config.yaml
arch: "dit"
model: "text-conditioned image diffusion model"
dataset: "rendered scenes of coloured solids on a plain floor"
train_examples: 195000
image_size: 48
horizontal_flip: false
conditioning: "text"
objective: "epsilon"
cond_dim: 128
tokenizer: "word"
vocab_size: 63
text_encoder_width: 192
text_encoder_layers: 6
text_encoder_norm: "layernorm"
text_encoder_norm_position: "pre"
text_encoder_activation: "gelu"
text_encoder_mlp_ratio: 4
text_encoder_head_dim: 32
text_encoder_fused_qkv: false
text_encoder_bias: "all"
text_encoder_qk_norm: false
text_encoder_parallel_block: false
text_encoder_inner_norm: false
text_encoder_drop_path: 0.15
text_encoder_positions: "rope"
cond_dropout: 0.1
norm: "rmsnorm"
hidden_act: "gelu"
mlp_ratio: 3
head_dim: 16
fused_qkv: true
qk_norm: true
inner_norm: false
patch_size: [4, 4]
layers: 12
width: 160
positions: "learned"
residual_init: "none"
optimizer: "adamw"
learning_rate: 0.0018
beta1: 0.9
beta2: 0.999
eps: 1e-08
max_grad_norm: 5.0
max_steps: 3900
batch_size: 64
epochs: 1.3
lr_schedule: "step"
warmup_steps: 110
weight_decay: 0.2
Rows from block 4 of the denoiser, named by matrix and row number. Each number is 128 + 32 x the weight over its row's rms, rounded and kept within 0 to 255. All counts start at 0.
# ada: adaLN modulation (shift, scale and gate of each sublayer stacked) (model.blocks.4.ada.weight, 1440x128), inputs 64-127
ada.406 [152  78 100 152  91 185 116 131  76  95 102  94 145 156 136 103 125 141 152 177  97 107 152 156 136 141 142 165  75 183 127 131 125 133 159 121 127 102 144 124 167 141 108 114 119 140 195 101 105  98 151 112 173  79 116 128 136  94  89 180 132 108 223  98]
ada.407 [ 82 195 177  85 116 100 110  83 109 139 145 152  96 118 106 100 154  96 117 122 153 193  83 105 152 141  72 156 158 114  95 118 150 136  97 129 153 165 110 177  80 143  92 130 160 177 111 123 157 162 101 125 100 169 122 127 103 158 157  98 153 174  99 115]
ada.408 [137 212 178 126 169 109 122 125 126 157 137 113 209 177  99 150 132 150 115 104 151  80 126  99 142 121 113 125 155 100 119 116 115 101  75 116  76 152 104 143  91 107 122 110 144 124 108 131 152  94 104 179 145 213 151 125 118 158 155 121 142 152 111 115]
ada.409 [153  20  40 154  77 191 100 130 132  72 114 107 114 124  73 127 126 118 123 130 132 104 135 128 109 118 173 156 129 122 136 127 143 120 170 130 124  67 129 133 102 123 125 105 143 116 148 140 102  90 133 155 130  67 135 109 147 104 134 144 129  91 177 150]
ada.410 [110 121 125 111 194 114 146 145 127  88 137 123  96  91 150 126 120  97  92 107 122 129 165  71 122 145 154 125 145 146 130 143 185 125 152 146 138 157 149 107 136 104 100 161  99  87 144 146 129 118 123  80 157 100 139 163 130 116 106 111  98 128 147 154]
ada.411 [183 129 144  95 118 155 135 114  86 122 139 128 176 103 134 120 143 166 154  96 156 107 117 120 192 169  93 180 144 147 108 109 159 118  88  73 157  81 133 179  97  86 119 102 164 180 114  63 107 127 122 169 138 171 134 163 102 145 122 111 163 151 142 125]
ada.412 [ 70 209 162 111 111  90 167 101  72 130 122 112 128 126 146 124 165 155 148 106 129 130 118 126 133 142 110 177 146 164  85  93 146 121 101 150 138 106 188 156 155 112 104 145 153 129 127 110 176 145 139 106 115 165 118 154 110 176 103  81 137 164 140  50]
ada.413 [147 149 144  99 133 105 117  86 117 167 111 150 179 134 119 120 150 181 140 108 148 124 102 125 123 134  78 173 181 126 111 130 130 133 114 101 166  99 129 182  68 102 137 113 115 165 127 124 158 159 117 133 112 180 151 150  84 184  91  91 144 161  87  61]
ada.414 [ 99 132  90 153 136  99 140 144 137 138 113  80  57 157 140 129 101  83 104 130 112 171 146 125 117 139 131  97 104 135 148 158 123 127 116 121 109 118 103  80 160 179 149 139 115 100 164 139 129 150 138 110 110  70 146  79 156 100 118 162  97 103 149 107]
ada.415 [112 134 116 148 127  77 194 124 154 170 114  97 153 130  99 125 111 119 137 116 138 100 118 119 141 137 125 153 135 155 107 156 133 123 121 126  92 222 128 154  89  89 129 112 141 129 112 146  68 136 108 157  66 136 186 107 106 136  81  88 140 150  87 183]
ada.416 [ 96 107 104 130  87 122 103 142 132 129 106  94  69 135 163 128 128 115  90  99  95 184 143 135 101 107 143  91  90  95 120 125  82 151 137 151  96 111 154 130 212 189 154 168 132  88 166 134 127 204 151  96 144  52 121 137 162 118 146 161  97 106 136 145]
ada.417 [121 146 114  96 162 141 130 106 147 150 139 148 153  91 123 104 148 131 119  55 175 106  78 109 144 199 116 183 153 150 107 127 160 107 106 113 129 137  68 167  90  85  85  85 108 168  67 111 117  71  95 137 102 184 112 109 101 136 142  74 154 145 106 120]
ada.418 [174  59 107 152 139 141 115 159 141 167 109 155 172 158 126 183  92 163 165  71  81  80 146 166 123  85 174 111 112 135 164 160  82 168 156 114 104 143 130  89 183 148 152 130 100  78 144 163 101 132 132  86 153 127 132  94 170  77 133 157  90  65 139  98]
ada.419 [138 118 123 140 173 153  78 121 158 132 168 197 165  77 109 146 135 134 150  97 117 138 127 145 131 129 144 142 126 124 119  94 106 138 165 132 135 128  58 141 103  68 120 131 132 148  89 110 132  69 108 179 123 154  57 100 125 145 156  89 116 119 103 220]
ada.420 [ 43 206 147 145 126  72 148  99 117 130 140 137 103 138 174 103 157  97 118 129 145 151  79 122 111 193 119 131 140 128 120 140 143 116  98 126 102 139 149 137 113 145 123 110 146 154  68 135 115 137 196 174  79 109 153 120 108 124  83 109 166 151 124 176]
ada.421 [107 217 193 102 199 102 124 113 115 138 146 135 140 123 107 117 142 141 110 136 125 169 106 104 142 140  80 166 188 137 131 125 156 142 122 109 133 168  97 134  59 105 125 138 145 142  76 144 162 123 117 160 112 195 145 138 105 156 156  89 139 163  64 120]
ada.422 [129  97 155 159  85 137  80 170  91  63 154 163 116  69 161 140 135 129 173 147 115 130 127 140 130  76 134 171 126 103 138 122 199 107 172 184 135  85  95 113 193 119 101 156 176 109 121 105 118 123 156 139 125 125 150  70 128 127  69 128 108 135 157 172]
ada.423 [105  56  73 125  76 117 116 129 137  69 119 104  69 114 146 116 124  81 126 136 118 135 140 117 126  80 170 112  74 126 116 125 108 136 117 205 132 183 126 118 182 170 125 149 114  97 150 127  93 138 158 111 158  80  81 104 161 103 108 152  97 106 191 190]
ada.424 [139 142 169 114 144  72 157  98 112 142 121 132 199 113 103 132 108 153 123  94 120 109  73 145 146 111 113 160 172 123 127 101 163 135 121 103 134 102  79 121  25 131 102 151 150 168  91 137 151 119 105 129 101 222 109  86 135 146 169 102 144 131  51  75]
ada.425 [ 98 146  67 135  86 141 150 141 113 148 131  86 113 141 128 113 111 100 126 125 119 179 113 123 135 161  90 162 127 150 137 136 164 116 103 118 102 159 195 162 127 169 143 145 129 145 207 135 132 165 210  96  57 117 184 142 113 147 113 169 138 143 162 146]
ada.426 [101 143 113 125 108 106 152 132 138 161 106 132  71 136 128 103 112 104  99 160 121 171 124 136  74 119 101 129 107 116 132 129 176 123 137 137  94 111 124 119 135 207 139 164 130  98 175 150 184 194 138  65  95  82 128 120 166 133 130 164 124 109 107  99]
ada.427 [118 137 145  98  83  94 104  83 128 117  78 161  63 147 117 146 108  90  92 116 101 226 106 133 113  95 111  72 160 113 131 114 142 138 120 119 143 148 116 115  65 193 160 145 143 128 143 162 155 210 129 117 104 127 108 142 137 142 110 100 135 120  79  95]
ada.428 [118 142 168 111 130 151 129  87 140 147 135 172 161 167 105 129 152 163 100 120 175 131  89 112 162 168  98 123 163 139 119 123 118 123 118 112 143 152 126 175  63  86 105  67 134 184  89 127 134  99 112 176  92 172 134 136  91 166 167  91 170 162  73  77]
ada.429 [152  85 102 172 131 131 119 175 130 102 121  99 119 174 160 142 103 123 150 111 103  96 150 147  98 123 175 100  89 148 150 162 100 140 127 147  83 140 150  55 187 157 152 135 122  70 152 147 144 116 134 100 142  96 119  73 172  74 136 192  78  80 137 111]
ada.430 [138 101  98 164 121 148 103 154 124 131 101 128  71  83 148 141 121 136 131 149  99 178 159 154 119  80 125 142 112 112 143 137 166 142 173 126 127 154 154  82 189 171 147 164 136  69 147 125 128 160 150  89 144  48 132 138 144 106 149 137  90 114 159 237]
ada.431 [107 210 152  90 145 106 151 112 108 141 163 129 118 132  91  97 154 113  82 134 158 157  90  89 139 160  79 134 156 140 126 146 134 131 130 150 147 118 133 162  90 118 108 129 111 134  96 172 132 140 157 131 104 157 177 130  96 164 200 126 159 172  82 113]
ada.432 [166 128 172 142 160 179 119 140  99 161 151 114 186 142  71 144 114 166 158  94 130  89 104 148 149 118 147 187 138 156 160 164 163 136 141  76 122 134 130 123 135  94 128  77  97 124 145 130 111  57 198 155 152 174 133  72 106 131 107 135 135 114 122 137]
ada.433 [ 73 207 174 120  98  93  79  95 132 144 137  76 102 105  99 125 125 120  78 164 126 170 136  69 157  97 124 114 172 119 154 144  95 111 112  45 127 136 110 118  81 130 134 119 121 107 104 192 127 113 124  84 119 198 116  46 130 126 122 104 125 145  99  94]
ada.434 [104 242 218 124 163 122 151 121 127 148 152  90 124  84  95 119 140 133 105 191 130 157 129 108 125 115 113 107 157 135 138 137 152 128 137 140 127 167 130 121  90 119 125 138 100 126  75 184 186 136 115 177 164 163 132 135 104 153 167 109 123 158  62 114]
ada.435 [ 93 135 135  86 133  98 151  83 133 173 121 135  99 135 108 156 129 121  92  78 108 191 111 143 146  86 130  78 135  76 128 118 104 190 121 107 147 147 110 147 147 207 120 132  97  86 150 165 132 222 138 107 160  90 136 151 176 161  23 143 114 106 102  56]
ada.436 [ 76 141 125  84 115  86 102 113 107  95 156 129  64 131 146  94 141  91  97 124 138 196 124  96 145 108 124 174 115 103 113 121  88 124  58 132 158 105 137 136 157 134 115 109 125 107 166 130  99 128 164 149 128  90 185  71 112 161 161 141 121 161 143 152]
ada.437 [184  11  48 155 135 152 104 172 132 140  89 119 157 129 147 144  96 137 164 121 103  94 151 166 121 121 167 129  90 148 151 136 105 130 158 123 107 127 151  91 183 158 147 132 121  97 172 102 113 117 150 108 157  91 131 104 167  76 126 156 104  79 161 163]
ada.438 [129  91 132 142 100 147 135 130  58 143 235 151 133 167 163 151 123 159 162  46 120 119 119 140 137 122 170 134 117  73 113 131  65 144 126 164 137 103 147 135 196 174  98 117 127 127 116 164 185 154 162 120 179 115 121  96 161 103 128 158 126 109 148 122]
ada.439 [155  95  96 143  85 174  92 133 153  70 133  84 111  88 195 125 107 119 124 150  89 168 162 128 115 138 128 151  87 131 106  88 167 134 130 161 116 136 112  97 156 171 149 162 156 103 161  82 163 175 121 166 169  92 164 140 143 110 148 167 114 126 175 205]
ada.440 [126  61  71 153 104 134 108 159 124 121 138 109  87  37 102 134 116 100 122 196 105 143 151 135  76  84 169 138  79 129 147 119 149 142 171 186 132 149 122 101 168 135 152 149 130  63 160 136 166  97 122 105 153  60  93 102 145  97  83 124  91  91 151 207]
ada.441 [ 91 133 121 132  96 107 111 111 119 121 123 107  92 119 186 143 149  88 142 108 127 163 124 146 105 127 122 170 169  80 125  96 170 101 136 116 122  72 153 131 160 137 139 144 150 133 134 153 158 150 212  57 128  99  76 149 135 145  35 109 135 148 184 116]
ada.442 [162 130 146 136 150  78  87 153 129 122  74 125 135  78 105 104 137 144 137 143 125  85  96 129 143 167 146 134 109 110 104 152  79 105 139 103  94 139 144 120  66 136 136 155 126 140 101 153 170 101 133 117  89 201 132 102 136 124 208 104 138 131 123  53]
ada.443 [106 121 105 134  89 152 133 110 158 101 125 157  54 175 146 171 129  87 122 153  89 199 149 107 150 100 134  47 175  93 135 102  72 120 125 110 137 107 129 115 161 150 154 155 212 148 182 112  69 169 119  83 120  44  57 198 157 105 117 111 147 126 192  91]
ada.444 [181 181 161 100 160 104  85 152 134 104 121 189 202  74 107 170 125 197 179 118 143  85 114 161  87  67 131  59 144  87 127 133 155 117 139 144 154 107 125 133  99  97 164 130 132 144  79 138  99 115 159 155 142 196 132 116 133 150 114  83 123 146 141 158]
ada.445 [134 115 108 153 124 105 178 202 138  94 129 108 142 152 159  84 173 125 164 108 112  57 129 141 129 110 135  84  97 125 111 149 123 125 151 189  90 172 133 136 200 122 107 169 143 110 186 118 122 114 122  59 124 134 163 156 125 134 144 139 132 138 148 119]
ada.446 [153  60  93 136 147  97 119 170  99  97 122 162  76 102 119 155 116  45 134 120  80 147 131 146 129  41 125 112 140  83 137 138 158 123 134 105 115 118 109 107 137 169 134 197 173 109 158 144 103 134 103  76  81  68 101 126 178 113 123 106 116 108 146  99]
ada.447 [173 138 139 145 166 119 146 142 128 128  76 162 187 182  49 146 118 180 122  93 128  91 117 138 145 127 116 156 132 108 129 126 118 120 133 134 138 130 104 118  65  61 106 109 128 151  64 106 121  89  85 197  97 179 163 124  98 156  53  91 140 128  91  93]
ada.448 [127 111 113 135  93 127 117 165 148  98 131 126  78 125 158 129 113  86 113 198 104 164 156 144 116 108 160  99  88 137 127 113  93 130 127 154  86 131 137  90 158 191 131 161 136  81 120 121 146 147 119 160 131  64 122 132 161 102 136 177 101 115 106 122]
ada.449 [139 123 141 142 114 138 159 110  99 119 110 145 136 143  44 126 153 157 131 130 144 103 115 153 104 130 115 107 105 121 134  98 153 129 141 121 165  11 163 136  73  86 124 124 142 151 161 112 121 107 138 115  90 161 134 182 109 144 140  92 136 125 132  51]
ada.450 [ 79 153 105 106 143 116  71 102 112 102 159  80  62  91 142 106 114  68  64 193 108 199 123  98 115 125 108 129 134 155 142 128  98 139 130 130 126 158 117 113  96 156 128 142 130 113 129 141 204 174 116 209 118  90 121 122 137 114 148 142 122 116  73 160]
ada.451 [149  57  90 153 109 167 134 143 132 122 161  93 134 104 149 116  88  96 130 150  69 133 148 142  93 102 159 128  97 154 143 103 143 150 148 183  90 133 144 106 146 155 161 177 128  95 139 149 132 169  98  95 116 124  96  98 171 119 107 143  99  99 182 131]
ada.452 [120  70  79 131  62 133 124 140 129 161 118 104  84 117 129 117 111 102 122 148 115 189 162 133 102 126 149 107  97 127 111 138 142 146 108 121 143 129 179 106 164 176 139 150 118  82 184 128 117 181 142  90 165  36 135 130 157 118  51 156  97 114 172 152]
ada.453 [ 86  81  71  89  82 159 111  95 103 100 130 137  59 104 137  86 151  70  87 179 149 188 118 110 145 131 110 138 125 115 114 103 150  94 122 134 181  93 146 183 144 137 118 114 150 155 168  72  83 154 141 140 123  63 137 171 113 155 110 127 164 145 199 140]
ada.454 [133  91  95 127  94 133  75 131  92  71 132 175  97  95 180 149 149 106 113 157 130 169 157 145  75  72 143 106  79  87 124  98  94 139 156 160 141  89 162 123 184 147 135 160 105  93 153 113 141 132 171 114 154  77  80 160 142 128 135 135  86 129 148 230]
ada.455 [138 153 165 131 115 137 115 108 116 106 139 156 204 176 147 128 155 183 181  82 156  79 115 163 120 190 108 141 105 115  94 126 100 140 112 169 124  50 113 160 143 120 131 102 140 183 106 119 165 144 135 127  79 163 124 135 116 130 157 143 148 139 116 129]
ada.456 [122 180 176 138 191  91 213 143 144 143  99 128 162 205 149 106 165 166 119  98 144 107 136 104 172  99 158 103 145 159 123 145  57 120 100 164 137 198 109 129 147  95 127 109 110 111 113 115  72 133  74 143 132 159 148 143 120 135 175 108 102 132  77 118]
ada.457 [110 118 118 136 114 123  99 137 118 142 122 166 103 163 202 123 142 108 139 128 112 154 150 140 134 109 155  54  90 109 121 124 107 132  91 106 131 121 112 106 203 162 139 116 136  95 128 104  43 140 174  86 122  71 136 151 145 100 114 176 112 112 157  81]
ada.458 [134 178 176 102 135 168 142 110 112 144 149  75 164 110 116 103 156 170 150 159 141 130 117 154 137 124  97 184 149 185 122 145 179 138 116 128 137 115 160 149  90 111 121 115 133 170  89 134 168 113 161 184 182 196 129 155  89 135 125 125 157 146 102  71]
ada.459 [116  81  90 135 110 134 114 152 125 135 112 122  90 147 169 139 107  92 130 132  99 132 165 127 146 105 159 137 105  95 135 131 101 129 138 122 122 151 136  88 238 176 123 148 122  75 160 124  97 147 141 130 160  53 128 121 160  79 129 170 105 107 187 161]
ada.460 [130 159 146 103 116 122 176  86 133 117 105 162 153 188 145 126 149 144 140  47 151 120  92  98 158 102 110  97 169  93  94 152 154 137  91 100 153 133 107 148  75 108 132 101 161 158 141 122  95 112 140 132 102 190 143 109 104 156 165 130 155 159 121  29]
ada.461 [165 152 107 142 136 137 132 119 135 108 116 187 222 178  89 130 123 165 165 116 159  75 104 130 119 152 113 163 120 120 106 137 114 105 121 108  98  64 122 145  87  80 128  85 165 187  78  89 158  75 110 179  58 200 136 121  98 145 118 116 170 134 124  82]
ada.462 [111 139 144 109 101  88 101 122 139 144 120 144  65  82 171 148 103 100 122 125 102 201 137 123  56  79 137 110 154 128 137 104 117 154 149 149 141 126 154  82 133 157 139 183 137 118 159 175 139 174 184 106 141 129 142 146 160 122 150 132 104 125 117 166]
ada.463 [132 156 154  87 168 140 144 101 143 154 150 143 167 104  94 125 142 177 111  63 152 107  84 111 164 148 121 183 182 119 145 130  95 135 134 116 164 139  92 153  90  73 107  87 118 136  46 143 137  86 100 126 156 190 141 120  98 148 138  93 145 136  80 148]
ada.464 [164 110 128 140 176 133  88 157 127 150 143 157 166 170 133 143 108 164 152  58 122  96 122 130 111 116 146 147 128 114 151 150  37 136 161 114  78 139 110 107 157 130 134 138  85  63  94 180 119 151 136 110 131 160 122  67 150 109 141 148  96  91  92 175]
ada.465 [124 161 144 106 135  99 150  98 115 138 123 179 120  84  91 127 164 132 118 158 161 144 106 116 153 142  80 146 174 146 123 114 184 111 119  95 158 106 118 156  56  93 109 129 165 182 126  91 154 111 105 154  89 163 128 154  93 172 123  86 160 163  91  99]
ada.466 [ 98 212 176  86 143 134 125  77 113 143 120 136 114 104 113 117 149 108 101 112 169 185  96  97 137 160  77 121 165 107  95 115 125 128  76 112 149 148 131 172  83 101 109 107 138 175 108 116 133 130 106 145 107 177 118 139  87 168 135  88 161 185  90 123]
ada.467 [108 159 187 135 156  99 174 114 113 143 138 125 195 179 110 123 141 151 138  52 143  87  96 138 158 148 119 141 152 131 109 166 121 118 103 115 103 154 109 179  91 115 117 110 134 163  96 147 115  99 127 161  61 173 129 113 113 181 141 103 158 149  62  97]
ada.468 [123 152 141 151 148 175 143  96 140 157 174 156 156 188 174 127 140 157 150  73 175  92  95 131 175 219 117 164 176 117 124 137 156 131 127 122 119 122  63 140 123 117 115  93 130 177  79 140 122 122 163 145  99 155 151 116 112 148 184 123 155 141 124 175]
ada.469 [113  93 104 159 104 126 107 149 177  98 167 134 114 151 167 142  91 126 134  95  92 152 151 122 158  55 202  78 107 150 142 135  42 109 129 135 147 170 157 101 210 153 131 111 122 101 205 147  89 113 150 108 165  94  72 120 145  87 104 164 106  97 181 142]
ada.470 [147  90 120 160 124 124 149 157 109 108  96  66 100 146 116 140 131 126 153 138  91  72 164 106 139  70 177 102 108 106 151 159 113 131 162 138 104 215 169  78 165 135 147 114 104  84 143 176 145 168 137  95 145  82  97 143 137 106 121 132 119 103 184 135]
ada.471 [ 79 202 154 128  69 144 179  83 142 143  98 168  98 177 140 122 161 102  92 185 129 174 102 105 142 145  98 142 170 121 123 129 152 118 119 122 152 169 108 168 116 122 117 120 143 176 121 104  98 160 118 126  52  85 136 199  92 161 124 100 171 157 113 130]
ada.472 [ 60 133  98  85  78 143 117  66 120 136 154 127  67 111  80 124 144  84  68 152 161 194  99  96 144 155  98 145 155 115 107 120 131 121 111 105 169 124 133 190  87 109 109  97 125 163 152 115 108 130 106 144 110  80 124 161  92 165  99 100 179 164 146 147]
ada.473 [ 64 144 132  87 110 129 121  52  94 107  84 158  85 127 162 101 170  85  89 133 134 199 123  98 124 142  89 143 149 124 101  84 100  86 119  95 147 121 129 165  69 118 109 141 173 171  97  76  90 156 144 153  81  87 111 187 133 175 120 127 164 167 140 149]
ada.474 [133 150 162 130 207 107 154 163 151 139 159  67 145  93 178 144  98 134 147  74  88 103 140 167 120  82 133 141 148 149 164 143 123 163 136 148 128 148 121  87 183 145 166 200  98  80 137 191 160 147 156  77 162 149 100 141 170 103 148 126  82 103 114 159]
ada.475 [115  76  62 164 126 128 144 153 149 111 117  96  63 139 136 139  88  82 132 142  91 165 160 147 100 117 140 126  93 156 145 147 132 154 134 137  92 118 127 100 195 192 150 160 116  86 169 147 134 133 128 129 140  76 117  85 168  89 137 183  92  89 155 141]
ada.476 [137 184 157 118 162 136 127  88 139 205 134 159 166 119  92 160 116 130 117  59 142 168 117 145 156 157 116 166 192 141 126 109 125 130 116  83 118 116  88 151  75 123 150 115 126 157  92 158 134 135  99 146  88 185 123 126 134 160 106  89 142 126  88  54]
ada.477 [133 173 182 102 131  83 124  74 120 109 157 121 174  93 128 100 150 153 140 155 138 135  96 121 118 150  75 162 132 139 107 118 129 138 125 103 138 123 149 177  47 102 111 130 148 159 141 120 172 142 131 207  97 183 155 147  99 174 154 110 155 170  52 146]
ada.478 [129  95 167 176 131 177 111 135 156 115 155 112 167 144 112 176 125 130 145 128 110 131 159 136 116  74 168  78 111 105 141 104 115 148 137 103 121 157 147  63 110 130 147 109 159  98 206 145 114 164 140 148 166  70 126 138 155 115 135 203 121  97  90 163]
ada.479 [125 207 176  80 111 127 155  95 114  74 101  96 113  85 106 134 143 132 126 139 177 135 121 106 138  96 125 134 142 103 100 100  74 134 127 148 159  77 125 144  87  97 125 135 114 151  74 138 153 135 106 117 159 159 132 162 126 128 118 115 151 163  99 149]
ada.481 [118 197 200 170 111 150 117 151 148 113 101 108  89 133 176  90 162 103 204 221 114 141 186 134 105 142  70 124 106 137 120  82 167 112 173 117  90 147 133 149 131 137 157 213 161 170 132  73 146 147 133 141 115 116  99 209 123 124 134 125 164 153 153 146]
ada.482 [ 99  57  42 136  75 147 120 118 138 134 126 131  29 128 106 102 146  60  62 154 143 187 128 141 121 146 145 135 114 134 106  88 150  95 159 126 144 106 130 167 125 155 118 112 160 134 138  92 113 127 135 126 140   4 130 128 127 135 132 141 160 113 167 131]
ada.483 [ 99 104  86 156 106 152 115 162 143 122 108 112  27 146 143 131 133  43  83 158  95 198 170 148  99 124 131 118 116 110 128 109 156 120 189 135 105 135 121 141 151 168 138 175 150 120 146 103 135 150 144 134 137   0 109 156 162 113 126 145 136 128 176 153]
ada.484 [ 90  58  37  87  81 143 112  60 113 120 142 151  38 130 117 114 116  63  25 110 139 211  83 130 151 131 128 133 131 121 115 121 122 121 116 128 176 102 136 169 130 155 116  89 126 136 150 115 101 141 137 125 128  54 150 118 115 151 138 138 148 118 138 120]
ada.485 [126   1  15 111 116 132 123 101 143 138 148 140  96 122  89 157  88  99  35  89 131 145  97 156 128 126 191 124 140 136 152 138 120 142 138 132 162 103 131 139 129 140 120  61 103 104 142 167 119 121 142 116 151  43 134  78 158 116 127 134 130  76 133 133]
ada.486 [143   0  29 133 106 156 130 116 143 116 134 137 112 118  91 145 111  98  46 121 127 117 120 156 136 132 182 145 115 154 161 125 131  99 170 152 152 118 128 139 108 108 106  77 117 129 139 131 134  78 122 146 120  42 108 102 137 107 121 131 166  82 151 125]
ada.487 [157  33  32 105 144 106 139 120 131 133 140 139 153 112  81 151 100 145  53  64 142  92  85 140 132 121 202 148 146 136 143 148 113 134 123 144 152 119 113 104 111 108  89  53  92  84 100 189 132  82 121 121 147 105 143  38 143 114 119 126 107  86 120 123]
ada.488 [158  69  87 182 116 151 101 160 136 121  84 115 111 106 136 155  88 112 139 192  78  91 185 190 106 105 178 124  87 147 175 103 131 117 187 143  99 107 121  99 148 156 144 147 123 120 141 122 123 111 150 123 149  54 125 130 201  62 116 150 109  46 165 156]
ada.489 [ 98  33  24 110  89 155 107  91 124 122 128 142  43 116 121 131 104  65  46 125 123 184 112 143 139 126 148 130 115 109 125 111 135 113 128 115 155 102 146 173 142 160 126  87 127 132 147 109 104 134 141 135 136  21 139 128 133 136 126 144 151  96 166 134]
ada.490 [ 91  40  42  98 114 123 144 112 129  97 161 115  42 120 121  86 142  88  40 105 151 190  93 109 135 149 154 126 103 120 113 111 135 116  75 133 152 127 156 170 134 120 119  56 145 123 122 133 125  93 118 133 144  63 128  90  87 157 168 144 147 141 180  99]
ada.491 [128  64  35 113  97 120 125  78 123 155 134 148 167 107  61 140  94 134  58  99 164  92  81 163 144 122 168 155 156 155 133 146 106 116 152 149 175  88 131 152  83 137  89  46 113 126 148 165 116 104 149 122 128 117 157  63 137 124 129 117 150  75 111 122]
ada.492 [181 191 199 144 163 117 121 170 128 141 101 131 227 120 125 158 135 217 228 125 116  33 144 129 125 121 119 137 154 129 127 138 130 133 151 121 104 142 116 101 114 101 124 156 135 136 105 129 139 134 128 130 105 224 131 149 115 124 108  99 120 148 101 140]
ada.493 [ 80  65  58 110  83 149 123  96 129 129 141 143  29 131 133 112 125  50  61 131 137 221 114 132 128 135 121 119 124 107 123 116 133 123 133 116 157 115 139 175 142 161 138 124 127 134 161 104 104 166 137 134 131  21 136 153 131 148 135 139 149 129 156 139]
ada.494 [164 193 187 115 172  97 142 153 130 122 137 123 220 135 117 143 134 208 185  93 138  72 107 104 141 123 116 126 140 140 123 160 102 156  90 146 119 148 128  99 113  84 133 112 124 128  97 161 142  95 111 115 135 255 133 110  86 140 142 113 106 158  87  93]
ada.495 [125 187 170 137 177 115 138 172 136 117 137  68 142 126 140 129 120 134 159 104  82 130 117 128 111 125 145 126  81 128 141 162  99 160  70 134  94 170 159  62 150 141 161 138 104  98 110 181 146 108 113 122 171 200 110  87 150 110 138 167  64 109 114  90]
ada.496 [148  71  63 101 137  96 141  89 122 157 145 146 183 125  74 158  97 172  77  58 162  77  69 137 146 126 171 144 171 155 134 164 100 135 115 138 163 104 124 142  89 108  87  42 103 113 120 183 127  98 139 114 131 152 156  54 121 139 124 111 132 100  96 110]
ada.497 [112 208 166  73 140  95 127  80 128 167 147 151 151 135 107 145 103 160 121  99 145 149  99 103 122 120 107 115 182 131 148 139 108 181  96 116 173 138 112 123 105 132 129 103  72 104 143 181 123 190 129 117 132 190 160 119 109 178 133 105 104 142  31 137]
ada.498 [ 97 169 168 131 105 150 112 145 131  96 130 132  58 141 163 103 142  62 143 181  95 215 160 134 117 115  79 106  96 109 138 122 135 158 132 132 141 130 124  88 187 172 173 212 121 115 160  99 119 167 117 121 132  91 112 187 147 119 141 147  94 145 136 141]
ada.499 [ 98  43  38 105  83 158 125  85 117 125 146 146  57 120 110 118 112  58  35 126 146 195 112 133 142 126 147 136 126 116 135 124 122 103 128 123 176 102 151 170 127 145 125  77 111 126 161 117 103 136 142 137 136  29 141 122 125 151 129 137 156  98 153 140]
ada.500 [ 97 229 224 127 116 135 136  87 140 124 131 112 136 128 145  88 170 125 180 170 136 188 160 100 120 136  62 104 120 138 124 147 132 166 109 138 123 142 147 166 154 133 172 171 115 148 156 121 134 162 106 142 105 181 112 201  88 155 144 112 152 190 115 118]
ada.501 [149 106 123 118 130 129 134  59 119 138 141 151 219 131 100 154 120 175 116 121 163  80 103 119 153 130 113 135 157 139 121 144  97 111  97 135 153 105 157 179  64 104 114  61 150 177 154 141 132 109 134 118 102 194 149 124  85 158 135 112 193 137 109 102]
ada.502 [ 77  63  55 105  77 137 122  75 123 132 144 146  38 144 130 131 111  53  51 118 127 221 111 134 128 119 131 104 118 113 137 135 117 142 111 122 159 103 141 156 154 176 140 110 113 119 180 122 100 163 146 122 132  46 141 123 149 143 137 153 129 112 135 125]
ada.503 [110 160 161 179  79 140 109 126 128 167  91 146 107 110 145 156  97 105 182 195  90 136 183 170 125 101 100 122 132 132 190 106 147 120 210 115 125 113 112 133 117 179 149 202 117 142 189  94  97 199 169 122  90  76 151 190 184 115 111 130 125  81 106 174]
ada.504 [168 121 121 117 175 104 131 152 137 108 143 106 217 113 109 124 116 202 155  68 132  38 104 113 125 134 181 133 127 147 140 143 119 137  79 139 109 144 147  98 115  93 116  59 115 103  81 188 162  65 112 129 148 224 131  49 116 115 143 131 111 119 114  86]
ada.505 [114  41  27  91 107 111 131  84 123 146 151 152 106 130  77 152 100 105  32  62 149 155  78 135 144 119 172 139 160 131 137 154 109 130 116 132 179 105 124 144 116 136  99  50  99 100 144 166 111 126 139 118 133  80 158  56 136 150 129 123 127  99 115 123]
ada.506 [108  51  76 160 103 174 124 148 108 101 111 105  50 128 173  79 162  62 102 167 110 157 165 113 126 129 159 140  77 129 131  91 147  78 136 132  93 125 130 121 179 122 122 142 127 111 114  85 139 110  95 173 123  26  88 126 147 119 107 156 131 124 184 115]
ada.507 [170 152 160 122 156  88 140 121 145 144 141 132 207 135 113 162 102 222 172  92 153  55 105 129 124 133 140 113 160 159 147 137 112 161 117 139 122 130 122 114  85 105 123  93 111 125 113 177 146 121 135 110 129 234 141  89 131 129 143 117 110 120  62 114]
ada.508 [ 90  55  53 112  90 160 115  98 110 117 134 132  36 132 136 109 117  45  57 128 119 220 125 132 122 127 144 122 102 112 119 126 122 131 122 124 144 104 143 141 170 168 137 123 123 111 159 109 107 148 129 136 146  24 127 124 157 125 125 157 128 110 168 128]